Rows from block 7 of a small segmentation model, named by matrix and row number. Each number is 128 + 24 x the weight over its row's rms, rounded and kept within 0 to 255. All counts start at 0. Numbers have three digits each. After the name is the row's rms in percent of the matrix's.
Before each channel's rows are labels from the 100 images, of 14848, where the channel reaches its highest value: "top examples" is what is common among them. Only what is clearly more common there than usual is listed. The data: rendered scenes of coloured solids on a plain floor.
# conv: 3x3 conv (model.enc.2.1.conv.weight, 128x128x3x3, each kernel summed), inputs 0-127

top examples: light from behind the scene
conv.79 091:070100150089175153166082131142130103150103116131121123137126119129134086117106099066122113144102153147141135161106116124117148124148130141162139155126122137074152113121096132093152095128173100117115119130071136118087146079116095095115083136098118066156112137130098110129142141105142138130155115100119135113125094110092106130143152112096144135106173108136130118105128114116128122146101

top examples: light from behind the scene
conv.49 078:120099133119091142151135146130091110163128098123156110142135147121128150136117152064144066153103125094158125102143124097128147141108161115133128129118101102121132120198181156128146154114117141127145131098130097129181113149125097119112140102126126098121146104138127131101152114099118137092130116128144120134114172155123142113089148071111109092182118122119142094185122159130126101137080

top examples: light from behind the scene
conv.28 122:134090143079106110079093176136126124094081142127098110121115130121093172115135107184132116130115117135120135140126132150133132142089139122119131093133145135108156123136088142125126110087134167089128111109105106109155112132102194131130112121106120110150092140114187145136153181141103124132122133107129166132120118102075059122103089134116152158105134122121096134104119120131099153130122

top examples: light from behind the scene; bowl
conv.115 089:127114114114130153134094129147110126109125088113113135132137157140109124161138149126162126182080090096105134126151126137094106165136096123123138122104097116107129142125104112078155135079101077089152086096124165116096101141110134164121134195110162147092114134137108131171136156139082136109178110139145148134122117094107125138133162104148129144126118145124079128128101099095118096125108

top examples: light from the left
conv.58 107:167110125100122111142100130095082104113149099117125107122135108152122061141083101134096083160113154129119097107139133108115121135121118148128140147108114088083101108134134082097182122097108140123110139105095142127140151112093090093118128079077129169092112119112086127110129108142133132170093109098101124114152132138136123151066140117096108145124111124125115132136134133122135126136079

top examples: light from behind the scene; bowl
conv.85 108:141110077111130144105109112136086139101098118115065111108114136168115108126153133142124098112121090075146151165116114113123125147095135133177116125092074183104089091158106096139146109103126146112146097119118111122148098100117146152069131126139158154116112097101103125158157130097144136122104117130118134111101115107123107118110103125137141169161123103142119078129107133150148138123086

top examples: light from behind the scene
conv.62 088:096146125146112133150170115108161105151115107121167163136142126094120114131076086137118099101121117100106117136154148123115128124128111133163116110147152151126103110090091119108152120069131112119094106088098109167106140124130109119162136079124129113102087118144171113089079134105107113157150106105101108148090124088148129140162117126126121091135093097112111090115139099096117082147154

top examples: light from behind the scene; count: four
conv.51 093:113140132124140122143119159124101161107103144137160132138133137105119087102122135126153141115101079128103151091102139135127120107104087172122156102136119112154171110124171129082112136161157172139179139124154076105096154140107140148115134114115136076123157126154108137098136200113145132103155140116103159136151066131124106125110129148150131113158123124154081103094119133092115104139135

top examples: light from the right
conv.42 124:094151099139100149088130113123145133102097122137145169130153120099107159103128141105082116147143104129150130126130114107132091083112095119140105146131149090111106160105113162158100128110145114114066106121133084097145152076103118124114126127137142135114137135104086089176127152104148115104059174119110157165129127064137145136132106140140135132133124137165155132113097142125130110105147

top examples: light from the right
conv.6 094:135160148112147134111124121149177141127086085127104136133149130120086139118135160110105116125126108093140195106142142111123106114114128098114093090129100112106126126077121111172086130108129152125133116087120100093107127158096132164114124146134146151091134138108098132176113178142148076094104152142137163116114151105108147155115112153127106149077101095117147095095149134124099113151119

top examples: light from the left
conv.22 096:110105161155128146167111111157105117092178126128128113137147146148171124131149077118124123122128119119145104085117110058121169124142114097108159151101077110109133113149085134156132113133107151150130128153142152132139185139162142153154112134142118099113073109078105114115127090127112136169137171102154114087130099131155153142088099142123099117130117127123120077144127122120138144117141

top examples: light from the left; count: one
conv.99 144:143121102148123097121129147106162111120151175084137129085100130121153095150118127119114115117135097092106077105118133161102141104172101104112120105155076145094084123162094111135194127127112108116144122124145104114131107124168113139139146122142090147136105080101117119137116111110125120137101163144127090098102119090074118136142150122140129131096134167107102100153117082121091119097131

top examples: light from behind the scene
conv.114 107:074111079118118153095141144155128098123095108143117104107113108128109111126154114118156133117156146147094110183122099107136098136143120110107126102073113127161128123128157128124124104143168173151150121130142186143162120118101126087112099146106134102094105155122145144164124109150105131129158123139128104096112145139119103082130130166152112107102169166078117084132123163118156130092152

top examples: light from the left
conv.15 089:173141135087146128096120103132147108136104131146168130125138097101153075130133101127117122102131162095109100116120138113145106103132158157110161149129137102085121109107120159152125109181144107146068141170117154127124117145080127132129147130126157172072130140113131086135154152090111127157094102087089134119088149122135080133088119133132135111131163088123106129107120089127131130156137

top examples: light from behind the scene
conv.32 099:097085108081132148078143102136100138131085119142095102127123133127125129143100098127136117127138130124096125139159118134121089162124134148148133129102085151143120120101093109116106138090170102131147121137163156146123117109157132103103119165133130114131077107116124171126159123165097129153125106127103137130118117097139073130148040108177097138112157167120103124112113127174139139098151

top examples: light from behind the scene
conv.35 100:146161114108125063123112146142131138135135108109136098134130111113113132125165154144132152131114126160095136166114088169106122111152176098098125115132137164176124075121139134129120135127107131109102134095153123121116128182201110125126162106171112115162124141144177108116112101129118109140159144145126110108118097163156159126142082161117149104119102132150109156125181108134107125158165

top examples: light from behind the scene
conv.120 093:160147110149125127095144139124115165153165115126120163134123112112160136104104135132179145156127138085099098121089134132107103148114133138109132096165141169157118095139117082102146103173110159118114117116103124144122085106136135094128125135081109121155128127107127106157137123172070099136161120172135104098128105148109047102123107109088136105106119152115107109102136107117106118153118

top examples: light from behind the scene
conv.14 105:144148116115125179145108153118120128143088152133161132110142131140116144153105157137142134130088101110103095139109131141135169150119131157143122110138137147158175126125120101074157114140132105118107120125124160129133142106155148125095127111125146042107143150073127156127145118116145114167197111150126146090145128127127112133088110157098142132094093119135093098113116145093148120186086